From a checkpoint of a small segmentation model.
Training: adamw at rate 0.0023, 3500 steps, batches of 384, held-out accuracy 100%.
Rows from block 16 of the encoder, named by matrix and row number. Each number is 500 + 50 x the weight over the matrix's rms, rounded and kept within 0 to 999. All counts start at 0. Numbers have three digits each.
# b520: branch 3 second 3x3 conv (encoder.blocks.16.b5.2.0.weight, 96x96x3x3), inputs 60-79, a 3x3 kernel for each
b520.9:622563470549586413591520530552462438497458501536457558445577441507584540522555482455542504527495428575521456522515497551475511441486427480419472522422481486484489455411494526516477473424635449531496558468542414389498473472480510572527521510549500462494448473471490551543463476500414524456496554560545456561487496455399485439496497472538489556471471564486428543474463435489517531545520456565477510524485466475484466550513553531502441518510456555486439551558451437552489459505443503490521459477453509524461479466569556533452503483460510471487
b520.10:511481483525601446492581560483504526471512377459529523570527395530461478459517413548556522489486453516450479478450394455436569477525491515519457427430498521440477437432458505580485441487487514555530429532486485531483452535525476439550446542534603631493470470409493549510559490527487520524438548561486545508386540487429524451472410550502441563498505510513584452547512502478502492506539467444490570441486492497471436528529485552501450430517541447460549460488467533547511523481532479467504523494573531437557453422502420532496568532466550448524
b520.11:602630461585509523548578439447483623492517526493481583495550477599613471501550395491555434461450530530571510481492548501508401512412385434388505438490452522469458487525533601564558480437586526462420558449503449464557546431442426554504419608429584581509463501525572511488577466545498481520421577536527589456418495467529520525484437500476492583535511619447545571533537475607494447565442554550416497535426546533450474530479562607499492506525421527480488516488510473532488439511626585547433625575525553449451398605570505559516469528549494420466
b520.12:514411491573590456575466558535483462431493449542480546487577451380512362562509504472606450522541580507467501594496465536599437537519469560549545375533505516538467547509490467502510573489573424491444483495437461453522407450403626558494465493553510544560473508522465444473407567453443526522456490591581527497471499420548429402426532458382539377346425410431491488481467532558502548427487423535429497504532610605434525472549522497451425602459463543545396569463487523433451476577492417596552451480588453533462514503416491465523424545432543508446
b520.13:488521488480529469423487552452504449483551493512510464472539550550528404428476502455512518500505634446552434461512576511486540424427496400425478502490509502509518514480481477567558527499493480471528591556466446510329456502453492576531497467491497511498510496513589444454443480494573549580541499504438511571393391507468425505519473531497550574520553499525480575537470513509434419530488472474447505460482505455495547605426477489562468432504427384556508524489421473579511386527532475541421472538527395590428582506544542510462546540498552557516
b520.14:468521527511541515467469507306551537504527551537476474575563462480629437511535471422498426485502532577460483559510416538520491514541514547525480497466591503449476498497535489561474599515509622584569410471472517511532532561483426584431467480485522545389467495427500450555455462415510575624474448420491470476378463475487426510488489581500582532499474462511551481504524594494495495521536534489556458478486499635492549628506567603497538452506462456517418466529409481458551419500567474540447542579498555535485488455485485506492521602437525530501
b520.15:465590579452473534477535525497469579556510675495532619490474558513489537565430482590475513407431421486473583442530528478530465564419461492457486562492481503472549510480511574427580454487522463534528572459567474401477435534475436496538474527573628511482458529473538501512595539500605466471525496508479421467532439482437534511450453563447517551496521597505550496442530520485545506472567472532512521412422490495456511498510451405460461551512497578420521621517494486477614526577558405580560434482466468513583355516479493501478509486541538479471
b520.16:623510487510510385528568584473434458456555424541520460562562505576502464568398497420518487423372514555431453425389513512456526522426506492471461529477551489531540538455521489456545484513427426478613502502473492481459442512507531467495444500511590485524499463445525417533522443398501384531508562466415535520397476494565521505522422524554396510552569543538551434498449458517418552525550533437498458461459471519452535525474506435525428455560586508489426542452394467604442438536505552542510436461510482453587498512480405432553563513522460519471
b520.17:442503450370562533543451511464517460423571475421461520502519492639430502536533432479562552494460406494483535450481452513508462609450506508430478450509625418587518415508578463506492420477423466465533507588475497451528451514525495580541569522557359444498524510541502423547501553575582525461510464463464533467465528468400556406574453532495434465478509551432414562483547493498495388481506472486600473431530453535561364553527394458592589519461407508524467442547514469439566432548466536475556560376438485516508428455506547457508524480510521556499
b520.18:432461456483453564488495592484550467529529505500482512553425551573502553553533447512515467477450513438465464415485525511510545449576469531519504501446580475518566485520510511523385540491505509547440483523439478514517488454507523492443567562551490534534529446410570459488482533526498471551491516587587511520513427561455482544581490473476507505381477441465481476510452540500527534492494565516416490454427475447500492552586452475567532554436484482575466490504506436467538519510643549542529464530525535624389477492512536541532518444601529490546
b520.19:558448492476567509535498506505469523443514466484480464462521398477537522456382474402541626461526532516455471547394432549459506499398427521514484528491434422579479486507578484531566476477537462434415534451576426427501540483488556461442476507513539439488475412623456494513504557461482590459511499525470469517397567498462482442520546446495518428458529547560571568503544517480508578455628495489460540442467506510491556559477563501447434495479533542487521494455472485512561513548493533547521439458512515475474499548485566488559432649511459484594
b520.20:465486535490507476543471444466608529464474459502503418423489525506490427465488478453495474449548531446538502578545560565448505500514588535466537487485584630383548482545492427484427438489464547456501475506391474508478530531476505470502481393416562577493479529519490489496527481515483512486478496486471474532555448497453478502382453548515485572467519573486494491555429563549484583513460470477486536470478457429531477517445551518470531545532436415527588509518544450519469581502456403565510469460576534446569417549507482450512531400536457456484
b520.21:503518462498501420555463468466405491538563423498453442499543496565583563590549413505497481450444439499479463533487571490487463469376474498466433496488479560478543563469394560419453513442483487453513458448578508545429491505531489546525403473521477462549401551482477429425498530480428556407473467444515509459442520521487529512534477489465436463456533421525406521480512525500495437448531506458517469529519522449463620358480584517439518536426549498475526481482550521545583504424459498475540506483537452482545468534474554452450416527399527490513
b520.22:475533538447526518479447526570528565405547482463528571438549477513498524441465429556472487532535520509446508536574485499500486397513499565515499460421500530500492514488489538517401427506474504522488460527478452503455480527421511554517480480481419495484490420423491511524512538594555439484506593511505432500504507508639428463504469499543481538539486529557408403585499479468423537442632440380489470479524538461472499518504525465455540412485469408521492535436453452587472466471571483485511563501527453489402483564430472503470515510490533494450
b520.23:564527598518508424398512472521503405489485567395436488615532501562561470610523551520433484549474544595467379519441418578471502498495479573499438532486582503496524457515531471482478578499476524442501453611500496505513525463496469466517468578457428435483512566435584486438488533460566503519447455434499524408524544529492513510573408482420463523474540471528511483538495501540500596430434439549538449456446338525578519325461449452324559480476488498512465496564478487413614493519491541497457462560438447480452473503481402475494460446537467439389
b520.24:453512490501580531543472477448466571514477508504468560503487477568451493547523399492572411467498490561514494554678512486534478546444509400432538483448547505384472506529558539556631582528436445419492474470539555452417465540437529408428459598449545433499549446354433530555511497481475443414539538528481461534502496454466455544571505473494480550530516571524518424498554479477396398469478511501476442521428554482516546575428468486419491520466477460490459449439537520455479522530411457523421459487582558589539550448452465434509538473346518465469
b520.25:444567548609450592556446461543442562499441600384451578520504551473443531563565458348612510492427474548571530410521476398579431453431503462571472447468404428512423538496562433470548421419532460526495524427446538591481421557415505413465566575518442475558508442486494482448437492513455542559495568455566520528504409515475477609454487527456489592448482549508410498477476556472533438580474503497576530477506566448531512501494565551506463530504526489479558511491496528567518482382594494525594499450479465472512502474464415516420422459507522447469
b520.26:550513390475530399498523552450513474516481452508485427466569519585578567527480508564446535502509410563442495439484425530615499566502583472579535512579542531439460467552527474499370515518543431425476524491438545478535506471551506582468475544539463527544457412592596442544639554484513514548461552606492452514571478460560470541449485465461531417559497440554499523497476582491467607460521539478528443526453457504542569538602547493558518509539456436462533488540511536514535440523489525440471504524511534461515480551496422501504512526470583483512
b520.27:513438431537523542498467532491454511533438473450462457501492498576500507457516414451472503511402471473497508458457411517373476425501529504463582554489516452518527449492462484547452477523429443489506448592411360574402451511463488484457494547549587578487459473528450421549559504473497519547442404471596501472460459495509429463459461400477474547481433419447450442469506492462470520517482570488579465436423520433486443470539411518506516511317480419458495358496442493535414571549466532478498473471483497526483447506511574511465481459427504495501
b520.28:428498458508542429504452527569492515386555530499551428412476464544534530563384478503490512492580394502513403391567465516465534480415393523526544539507488427430520548412582564556483360536530520497501488504534580498522579489493556566455512433516409480451526457514534498523551495482514449461543475567549501495475517447446541405511503528461493557458442518524426423571523493515488492492512461422553478439488597430540523536576514431509452509441530534584479554509455554476449482469466415534541535562464506482522388485460455489588476427510455536534
b520.29:477533372500480415583535545566484490496406440421471489621518517571569525567511493574409518480412525500465508472467442469543416518463450456469462440464471557520468437461486485454538527484587520548397532550628477467400397506502438423531515567570498479467538456459457464516452537436440537387495454453447532518505455382500482502422551520406526470483470555351505520481565480425471487473486528566402515444478549518454554597507395556548518481438498432482534449495450503493585458563490483434477443565475519524524521397491512493562535496578565506435
b520.30:501490412442490489453538424492365501566469503443548491546500483495489564516532533467469493472411463457458569460487453562425479499467512526453393524535472457472496482496427503525529450500425530496484478357513534504483493481389461507423547558520533342480459544551355433494455499478515534426490544438539546396572460434449484452439459566568471394525589515470500531415521555437474449461505518584437538540534452479505450531489425467540539538449546461469543494518615528432478465546557446556487465545507561596498547498416521538501562441475551472455
b520.31:576549481492469510538585567485494466492472440441516481467578559488462465512401439490482498555501504465532467471546527451502436460423506366476481569512485493453495503386471566557466475539538403516473589548457577503554563465572462485470507512435521514494457497446535409416524629560496434444499508472500460484479537574550472532478466430504392527521529476504429529500458577541470517483440472533484382406509544462435499564494362478447408562495607492457455457575605422476481414495572447418551525531463473532468522441417451550383444565470465501546
b520.32:503385499418469485515503450496515488482364558495444491484493525463527554491469493434565480520439593385496456437491631433525478509464538502511533442429567536546480445482516484545447414536434483544525557597410432517541571523459559473506432362491464436511447483486486523513471493497533434382497414450436464485371431462447504469558482504507491491409513431569492427510424474518466440532517543493426467547558434427482531383478506424573510500600475510415489462469515510563518440482395430495461416441436498414536519476476528495408478419566502503443
b520.33:448494486458487532439458427461484509422481504551474483513587431514556452453499522431420549482467507451519488411524524523540346487574550541435454412503515525454452486530499509510548548462531489510586483563473464498512484485537497464574498397499459481468567420427448546503540377487407474490497496508525455513535507552481549485504410565457458569546479481452514551453508386434495527363449573484491460525486522435541531535609418561511508489497445495486559539507412432509575481574447453505487538516548508513439483431456459394580531481534562497571
b520.34:504571476613430466519499495559440414459496448468428451584504610561548605532568539406508605497431450512487498468563527485502402455464480545504481459585367460472454461595430444513484468493498529527525467553465533470437472523518418445527505436443507432475524442520520483562475496515506518397471517470547516489590448560507506503446473373479471419431452440471528589519508534545545393487489459575525524477536469477537508451499525410558496510439473525562515421469473506471418561589446581524440520586426422484449488556438497499434524449440486476507
b520.35:528512461559394522457488477474486561457414526519439468539433498514456478531477430434520416528426596568463464469514455527464568494541503506569474412541512540474407500385521536467424497582526515522523430514472570464475503504460481416572516525557513478549504557508493448431549486526485567485454535583533511503536505540552496424496430471469573567427417586520425446461477500470510396452541601538538500516426563472550656591487460476588485436483531509510578463569431493473441433582511387505517435514488459516488486515481514425378488534469481513500
b520.36:525513466543530552474524495484394475473465508477520541496432498475482519436490463492503575460494617527523503530462559535564453484399571454513487475474449508445463583531570498486555524494533536546453574540559545475493550474432403578467523514514499480512422526472496498440495549422437522446549446575522440542472503503545488504474492488476476437475505496408459468537556513439514483496535433413531468496510500507517522481492500493514430459445479519413560454500474532484461522436582517547492459509424504381447522527550560436463454550464564510441
b520.37:502487575389531477387412476428513500424510482418489540571537456505476472498512441502517461493435397435512417463568546493523605436438538536541429438442495503473590450483512465502499472523518494579560526449476399525564442476585392566482516593471453459515510460571507511555485388461515429516550525539473524538559385522577471474556518555448466506481488537474382437519523438530562530491514568354497498491507445583585401503483478493512531522481532550547380506575401517442596374541441424527434538548558429586478429524536492513463449480442472436554
b520.38:477571439455422463488461575549520563513448550486513512446447506509513484451487536427531481441570561522461452494510509449456455555435453459545476432493406548549471473498604505448553501473521478480517439547468538527485511457580511522555497450511476541518421542496555561519506482542488587497558394548505469483409499495470405518507610634504607575494539519458501472532464452517477457508439476501508469481543585478506500507492504515518507546495466513399464590518461391555429586526489484609518532540478472589471503518513510567551473575541450484440
b520.39:446449513616565558500550540476495477515560410584514430536406502507496529483362513516509490511479545453496582453484450507501445534618454519563514490489475425376568459444479532464435459471435549469442534500468500532510542423529520472381525390594514517509514452514488432488527429557489444491539499487519496384464542524372437450494448462532481486500482433475442524490454471532411551464595496524534405477475488591463557516496543498464521500452508478454425550532484391506459451524535553437501564513473370497482534460556463438487494462527550492545
b520.40:455522476482401641482536441474547414399450468440406560429453564519492494487470513480499510513460444426500484529567521594545483560546467505475542356504444470516415574467461421495533434493497540449440439478474452510540571513552434543440513502436398444503456536473549509473437475477532516445459406409543473397553447586502513509514489510510505507436523501521464453464542409535497535488412451452570490444502540485469444467563475481443619475560531525547453384368496423490489493470455442393478500410432551521500479567544430519573494477428562438526
b520.41:495466584482506486637474491468451560399433477436488455501477512444443512457447482499486466430484496561509438428556447544414525540538421487520489544489466520504442474480537470497399438490456564407450538475493561531450504456542437517427534413520435483470475540461476455521500511522429448535578540454556420492510554477459446506522479450491499537597484584538445472513454441443467467494494520536538500455433519555505547458461502456500523443571539526567421550406455502489547499492576539409416541563446439469460438511438487528438417470448543428521
b520.42:473489550476430436560456440469501485500526548445476508463444539439506567453581575535475453565428567454504536459581562410572523442446510517467504476522617480466512424551465548546515489485506537440516441552437542450510406492493517546438603576479399449511516468505534383508455421462519551515553445476458521483512491500513477460445446531485529564488502496476456514471525449513439530445487522503528477514509523449549510491480511489506520494527552488556511516453433559437539545535447485431548558502586529529568552417504489473549439447559492522570
b520.43:509525478459432549565458479512478449471491588399450477429547399392421514444452547482502476496278564522474483492498477491535367446515495548496507357472483489525572454546445422441450453414510502568391401537486525497452465499517480520510440450576500523404495481494444564550512437473554536459484434507399498582351439531513490491556512399447531583559522527518505475408468581488488431477447514488500614420493509374581436560492543444466490432454422469492535483504521376466569481588519520475602516519541591524469545525489474453519520449532504464527
b520.44:459443542505459495573478446464460527380521497443525509595568553427567554506483532484556509430445490508442439499544462525537538525476461418470455500424438398527501504502592480444514463495473502459546602604463546486515473440438452532500552473583426484575507481517467470518354526532440439579522506522490602551471491494499528437496433450427430526446475450490466449512488538509421472567455422452495466493466489571461425532430504492493494502547475496529544604423514491408498453510456561526437497480526494475440461502467478555502384417532513503491
b520.45:493552453531415573475450520527542520443502536520517462478486519510484536416462462376508442479451498450459392529549504417594436477488422474418473454455495515472545448496441446559476467476427514484498563495520569505457506512474515518521509575500494462465405544426535508462547485620410498448536509562475505391619542449409458508459512584552463514540408497469402510525515445419437458501534568516440424494390449412412478420486550477518524599487519553476490548587529467535499444423548489563449546427521399449487506425468439547475350478480477428489
b520.46:422475525488521473462454440379469465426476490578448443446545500479496439579541549585541558518476541504411551486454467527464485572405512510457540439504455381427448478511446522483477526474435449558545531548517364520541569554521476491554505587441573478460461470536512526430460431548389494485523437495629499518359574578456501359451509463478481409469525485562448500506503527492509414504501533487505530475443461584545456563563520564582473499519506354512424491523483458585456471481522483559485514438517609551435512463393520499556482548478494488547
b520.47:554394535504447513543503399468419543467470530443515512458523434430554458521580423548507481545462498420504519376489541454494495469492509467490496560443425476487504473425543419492484466578489594497483485561537517465513559507531448637530484527427518602462555474473454536412470487456529537492536411538523594421437429453498448507525435443534505496456517452495488546487524364518470506522436512522503565498473568533486426473485477540553487554620516467560514500477417512432492441516448559495565503481531569535632487564506490448426544524455502556474
b520.48:478527381582519459463487501549424479492427509500403551612487617485567538590546615515521561408481495386369640460513492575371480533368414436482515465624401502485444551511508551446463512515474531488489466411521403466513554487497553504374435475455541539534520567516410546511573545519497476459381548497554485461434482508555475491428479441488495536505493427492463475387550392522473373458526485531502475495447518501525420609527491579561471473541434439487548479460440495516568482501487491540404512517491477435445540353469482493520458530388432450518
b520.49:555457504559499481407481421542507540474447464557470489501498516399523428508474570461515439430559425405490558505492378486509465479575510559466505450527496520455589505546510412513470439540533531523416448448419538507544449445431376491482496527476432560478535468571503410430494518451454418460490505454530500513435464422524442550501499573462569473477536429439465471539485558519464538605500494547569514508516546482483418494530497451419472503436465504536515386520444419521502507484508478568523494464600439525494560494420571452518412512461501514513
b520.50:370529507383484476475536545566456463551337471464480543550485557489487497496513382551443538516494550452562552481463463479522573591541525541549479560462481480430479542550570500498483540485528448543530530578569491546509577482491430494418482515577572450414484511498521419505561464463462420479562497509527463503443448443519479512487555431472448476567482573551507523482469454401444515469573482504442380476449433333506462462517498550519549476595453530397392466461409574462439479506490456519470549430494618494452528544509459504449520477470553466464
b520.51:617513479510482518507448452458487552414478468450450560553520511554529499474523410477566482502510475458530353534572572526494503552498578479411525562440435584502491527490489540493443409516448477521546510515458453472468547415562523575487462515554457527577493429484505414490447525485555404530485428406522621568489501400514493498517551469525531539441437588457464486520445473414426527486493485399443451509446446449440445420552489510509542497473470545489442537495571391511524487537609500552429552440549567530495567490421453496410479515467426506450
b520.52:564543470540503522531386403518494456494469579529515517442551476533558461448444395508526500408459480427478506573467432510542460535487523410495419480546448516563509564521500544466473426506555535472513483555452558517502495547507520563518551530441501521536424449557487581393502370430505405561529472478500542517486501534447516509516489454576504506531400522512572434561528463592585469549576448590462539493473463530528555548433357424546470541531448505490525540532488508493575497444523497435557540477487562490556435499480440426468488506528476445520
b520.53:439446543542561470514436524460414460505504522492486502535449527463447509422475451500559498523478451498543449481501410445498413530441517478539407408507457418529495528520607463425493482522531519516435589649534413417476522511445486551432486539562514480435437579473440411509507502540485495498508412443540454514544496420445490546528477590490485511517443549458499464511506407504470460492571492523468527414494462485449475493446536533493491477464501550439459441413576589506528580489558515443457394466600506561564462533577556491532444446491559544509
b520.54:591525558452462498535516468468555460438465502554481544530511603568508603627528524476597530466502486527501484525403540542487486513445563521488594547502511641500489578506531454497509546538488480456546571528561531493507441548537462465517505537570446464481491596487530470429499490452572498503526561598472425420502432538528421423517507449549545568485537533454468459514443502541545514469468506437483501505493465455562486522526513569572443464452511530404509416523549538497472481536488442470499518528423538484394510556527584462495411623504438479499
b520.55:482527529476513447536453522494435418509414473492525474500490467501543485512468437549477463551528474522490553495439375479581555513554362536459510503402480481427502382542504508587427467557491533530464543497537456482546467502385431464438436429500448450400475524402481427502489519528450406394441547621500458538434506506502495519376465527478436587467368402489427397395534451553602490523547479483444556437457519491472517570517426506417524513544436485511506518488562511533491494500581509436462565526533508509406501457430514470396434439445535539519
b520.56:542458441530426472486513449477538498506388497464453466462559472566518497556528580548510557386576464495472584526417530457518478430417481499441560508493421526483448479522474508488445505535463447428443482493456497374506488450461516489542505596506458495505507503459445484462527590556486479470461480494537538499527427498527462515436481506453484488509536522534537525447492534560490414526556451480469483457469425453515451506496504403533430482434480510455500414505573482476399523567598494599548501516604420439419542490470482548510493485487486481539
b520.57:519462444497524550455558582433453513452465431486429546479474537479487517416439513503595485430511504551413489448412431522484469557547374518503420561535468441493468435526542478488397394559484535492407427574405451573502494529519426454426488501528553495512473563374474459485386535529418511385506428447501548503530481508510424465564491486546568480494484573489640460511498498589501507593490474343536568386436428511400542436470466397487531435572424493489484466541483550458570581528506529567536463460452526572369569540389490455545504405406546524462
b520.58:455606473524515416436515594528491481505444542424453487481578409501569493537422447487396504385477477523487459579485513655422485471432541484493482461521498472457468533442554490520551448386474429515522592488513560487474492393351537572594537499438565502479452510418497478463534517412462491482528452431599526560510449511538497469512454444493467479471441549455421454485509407472472448567530563561461516583467444472498563505377563580529423471529547549492490639444474491485456486506517523495527583494496515576489498506501526476435519588447602408572
b520.59:486497484533551498477532426489435380475438446471563450406543439513546425515470486494488438602425458502399469547429618520406496472411533450616526540489516525623488535481543499535609432493515551586460541568550438474569472424547532531559491548456448518510524414450470466556460395389546478537549550486556445547499416539483416416398485489492496451428527485571497444578413426475462530427491563447440541504512464398455475434509505523496431454498441428514553551427543468554521504606497515515454593545477543545431465577527434420588488513540520509518
b520.60:460547479564516506460507509512536521422433509530488518454535515406489494439497494543454510500487524426466448394490443536589392515442420478564484529499457457508390545611579460559503466528483452558549486557506477544511410470420462461463423544532442553513511450513563531439445430552486534560539458552444602479439397533432497458409452577467527450451492468574506392455531435513490563510369543467543486517457489484467470554587472472402414513527328518582476441538437571489572421455514419452392475466507511472489501570520494478473437512507585459519
b520.61:427473489441597491455539547519513491525532459386497524542509337494492411475351530472460553489462541497557544424454415461608507546543466566466414461474543549621526500462480475520488491485544519522489481387419532497434564447502505543551481530532489466509508504484553479530556472546534486488547514546435566473458408502479529467478507536519624632541545596571462568545491509472526517528511474569481503568503462448499464527499491497520434445446521505520409540516535491483556467592478448570451444484513521605505535516538567399539529538567552509507
b520.62:502465393520608493436537565512492559499565503466431565558494547495495513358486487434457603494409491452447390638470486580548526539503302373531539465518461454538513489481435460495445460481466504524534541544547489592444525463438562566457501433532451403462421413595390492555475500443415550470461518505520467470520429454514461430416534457463434516452564473520453510438473462535506450506509521498446508547472534495591504459545580570556501552452507591470476476501517488519505548488547536488522556469588539505440470414427499410427445511515549513484
b520.63:431472487454403477454471520439494574468455445504467468488494488492450529527510509518584553514484540480423484497499471585470487541558415479499551415457457433410547437527507441477515496518572466512414426609452530519517595550518454499487555436613465498512503498543486497400489531562494549524510492453522508467470482587461466431406441439460530462444419443514451481532453470526482485467620518503523454458495436466470405602482439464492485506474474454536439490513531494384512561501612406501523558559480478511494555493463521411420494490520599521528
b520.64:506501368561508547629524525552487545479481468441468428473512580542493513517530481449515399495445473477484472594506450590454528558525536479527579552598523436489504437521486468533556520499542503478450513487507391587489425521539551596536517558457467426473413467482508415488520498503445441446462518631510438476462401437551443462502592486364502507415408571510539478537513381418431419639442389485515518567533447503576476487493478382560539544518507566552450512507462644367488383559493554476507476457390495447535543565468387441500533436445432470577
b520.65:462533519447577450461524573498543423481601441442540440562514498485584514443448552544367624511455519495506448444538521500509422539462448519467452484462499536590537514580506487517498514528493426463496488459559578459438537396526536522529558532483359526550442509453525493418479535427495526501485461500448495566506585470509397503552585381406521436454551402516545591589533502560523525424483452480500413461525474549499548522460453585406602503508396448563499509470445438561464440506412499434592461515487398602538415494472576459609519605473500449416
b520.66:444448495491480509564478480531550482424470400472504484524510457426465396521393517507519432464497442499488492594505578493514456505471481511423469498457431475535519493491527562507497532491508472538451553481537523572491537499492433545515479540555468548426461525435425443538551562512521443592402468549536463470570588417496548509556515508455551485525458485375549490415463433387465474537511451524471476549424349465499507425512548505473424521512461696417470578462507462492432562484462576498505567433547461463418478492572456464603398557593482458661
b520.67:426468463501546543513418549456515481449423490389483475446511559408463472471469472613526531474496481499461458494489407548577492546547485541496484484510351529481443544487515540503484463520499543502486615493520544439470483579418561483462543461439471555501448522480460431513471529464434471539565443465510410376479472505455504371535507441477502501494505483508511551564519504505501533389476563481368490463397453575522544512518555514576472432528466587530486472552518563536496476447430495539494442517518497481470464538507533481471470523440522523470
b520.68:448471408542488529584448571522495435501520517462523466395560494528514492488460513483498509487518457438394425499471463510351606510484489530512468500453466457502538527505584545460511508479500428533573527435594508525501461531535455537549504439482439465616489473553535483536473536551422570501440512499458522433534443547567527473519532405530543545513508465558478482372510646567479588492573484452423581546428546518524479488554590476539486427535495556564587576439470487469454599447499454386592556489521530416503524490530511441477446469473518499543
b520.69:566500442464586502524447465493416529434503516456495514543543459585555495552469485397544502470565485479487455444447512421464502508447499528596530510450515480533468528501534525488539461540503387437420511590503479500471409416513496571615383553422496492463493536443489431490573501518486497457480505458429506502497478532586524481517530563547504525502476461455556380473470357514486376551471485572419527525596386472503528526547503384472393461510513514592510423542429465564529464489440481471428522531500475505454478511529464484551485439505457539450
b520.70:484570580538569444583483415573495592473515557522508507543397502507535502478516494486528549448495478454516494478486440497513568513525431449438562490441508444498484590535496387516508524541482430514523503507551485421409483532495532529434447459491521497452490490488577494481514539564504541572486505538556513496447463567588503551505449391468535414494523450575402499557467514474429461482525471429530465517519480499459464581448503464380479520434445495451497562524489436453507451493410483491492526534509451422457463451446525523519525534544481534483
b520.71:495491590432432627472539457465447484499563580464477553489417570560476540506480432548509499501481487499507538650509466547635459481462485590436452514422549524530573557519548529479568468428526540548496486576468473592435423462464476501547586499493463497499498474487420442411428523526515496385533515491502490490514445379458463479491500463497472524542512400499509471451550443450502512451415493427501430501431423405438520409484472422468582463506539538542535596426526500609396448540501502483519550532425474445513497458516570502525509520482471574467
b520.72:536526545542474567527498502502425493384439461519501456576560665492540544399450498532348521542409534490447451461491488551605480492476481532434483489458447601451513409441507627575426401544517490517600511549561512506460449472425504456469485492539511481436490402487553459476459437602512448537501422552512547510509486555492579478553522448496455546499478452502440449488487444497474591459518432438464504451504473507552398510477516451544478475510463478477502476481528485480422527469533617500476554490447539487421547439566465460503434420441530418497
b520.73:485523550445526504460509459456511514412479579446473498415458510463447438488485486440434440435500437437536409437470477534476379546583543484542508566494522463469511469537569451533488463442541453489469411492545535590486461538544464490420535538504484434557472464512467471463480420507512504481510518476529518458427494488467490553455530590443433468451461512513448545583475462516428556498510489492501514482526477524436610421461354491416469513470510488523474564527539560600585518540526499495532481407494558459544559474467402485455471401509476474492
b520.74:468459534423517475447545487543489381379521389423533631487542543412438522536506516562598462470501419417435507544528449476518510633590444517429580406534531461485452527464508368504489438505452536445479505602453573451422507537387564546458431463536497511440583492485498482565530396465468398515491450475478520394513480440451436453443506429444525440471549447475500448578470379450522449561548554462465524487516422433427537536539552456438472567462538489479468517511354525531478476516459498564461572504554535532481400532476478463522558455516536435513
b520.75:527541528549516560526501453455479481542503441450522489434501478477533546447531538490532452544485420494512452562490482435570407494508537490492403475485441401487411528527410455487503400462422549515598465511566414503431514533453452511465584571578482517493476447392500421531470452426433497500392519459481518457471580522471445440470405407470492473502460512429430437505506557477505533583502575500481455395430554522439518477516421483508615426526564493467503527413468521573534535596486484542437612483448524457394432494489394467606468418463457504522
b520.76:496527545571447590468463524454575526532428525506466511464492495431532531517476508471464449415482456483443498478431480449544517471481528435527433506482507456485451510474532565477514499555524509553431465524456509495514461469466558471468549394452498443548478530550480470499504469538534532480505513516526496554513546460533493509536481503506477480475459535503429432457497570475501509491503475513491554552557535502563481505604537445486487518483518449455536481462476432542529461502561523494496471424566496428546507457470500501464461511521461477510
b520.77:452560488559444567495424527493439449433537453432445494470405502483504507435502548508462547453443542464401541495521429531482507516536431438514498454529489547521450433524377466530377461494576506545535482654439452518557500533486464461452473503408581524547501519497464480417502502505548482558479525505458480459576371561408459391510445569496497496515530518587560511461444442461481489594559417570422481475469449557404473448454452441488450418496493419506548544552451444567526551575464474458440554501511465527360485506585560423511441460556481505533
b520.78:452556578471509523539513635530570490541447483481519475426379490400483494465422515489445471428502531553453487515434493534496505534462506529559588517541532504537434504476428526543524494544450467450430520549519531479522501499482482551564435528561489510517515473486458487528389481532424490505521472556517495492457366530465477462512627356528571452454471459516456412497501439474491392583470509543468490525518480518550542496462500505532516506463452546445514491568523616550530571513479508519583470544496582489536498475479523559427482565478443505367
b520.79:466454547486593475496477539457485495510517451494572513498604543466506549525494491530421558546487417623517548492519561529625490437452430436545547508478546530458469414479574558536446520431447511425498514468489485524544531563497478412500498509510495505461546491470431484527474512473513447550521471495549455496516478469450471495440458524520508437478434485505415496507507448552461520489516559403538511451515456475458431560464536522507454501516463474515394515529461463539521504545456476471510433504436520479501454471456532603552509433441514519511
b520.80:555503492448585485467536474518446412366485496503506499472459504507574507536556434520528451503544586411521521405545496460548479526547543469513460533498452407567562392530525389583444516526436547531479511606492521435511371530431474477465419524541504468486605481500484458494423464501512533540515503532506508559542506494592527469427542466469482425544479432489553437552483493471479523465471472486584480505492467430456440460561539544541407539452493484570533545490500508407468513432514483497490409464539480522500450563513538411576521476503494457463
b520.81:472455516554447596546471517547427552510495497500500422508463464553415514425499485513439580463436575435539477421549530445496450463488466455460519474494573536482572596510550520424481537504373534548425466424433453554481488523501540497467453496577417415461474480544533607419395459491552434562483478439544498432437548467443516462433490498415507520426490495526467561431543483393502528491401456461541531493476407543510510571486450513537560518534533549534481462556509515419582514502410407535456491509457545629487541499396506555481397469542429555515
b520.82:442497535485459572522494438508502497519540562519482528396505581534562511545469507409577440430503503487508412504445522487469531514483505522456481514525465477496482480417514548444551514528527461465477603532386498585545428508505402547443530456477497556532455565491433531502502482574544514526519515541519588600581407569513451513532525420477547425470497439482485416479521472514496480472467459403499573540515429583447491496616520534517500468578504416482518514480462531439592441505558477456540468446471480560554479495385482534551505556565469518621
b520.83:439553488478487572528480541506437492466388519441524478513578568500496454396403469492487518371511450441537481500473516551537500453521562535545459498490520464544553466495491488540463541486503509552481481565522516419590500469509431572501468513472488524470419517518352535537396491568491464485538426556474486432446450497502483423521432437508522494531473492406489414498507484492450548435546546472439538499436431538445460623492519582487428524482467535486495468486484522533521565507464502479504586394498487508492558522471446463534545530424532372464
b520.84:457523459489534535526542471487515489520557555472486421415521527531497489545520475527533450540467377541496469439490545492542537540476533551465517492487578521547522470500473469563567481508527482480492518505501520464463453381485461480549498505488423442520588491440445461590485474477522478449553442592451523526552496460495486476463467489507493534504442504504544461495577552514540533548498481473521416534492504523409426466435522584462459517556508555514578572568508428394393550559547499449502518572539555553573517458552473512477484464395477446521
b520.85:596490540573434512492473441502513495497515502442496520526499474537490568478507440503521476442490528429549457435505437495527525487483500509488437452461516507577501476508403574489478478471480413486457394605528566500505499497544520484505522385451458523366332604349468444503417516460469508548448509496562491491492457447458404465492529525505450549482470473555521453471554439526466485476518484473485524445405536485545498453473469455513414478522519418541437589417514464507549485489502475468633518468449594410488424461498512478458452513458581417480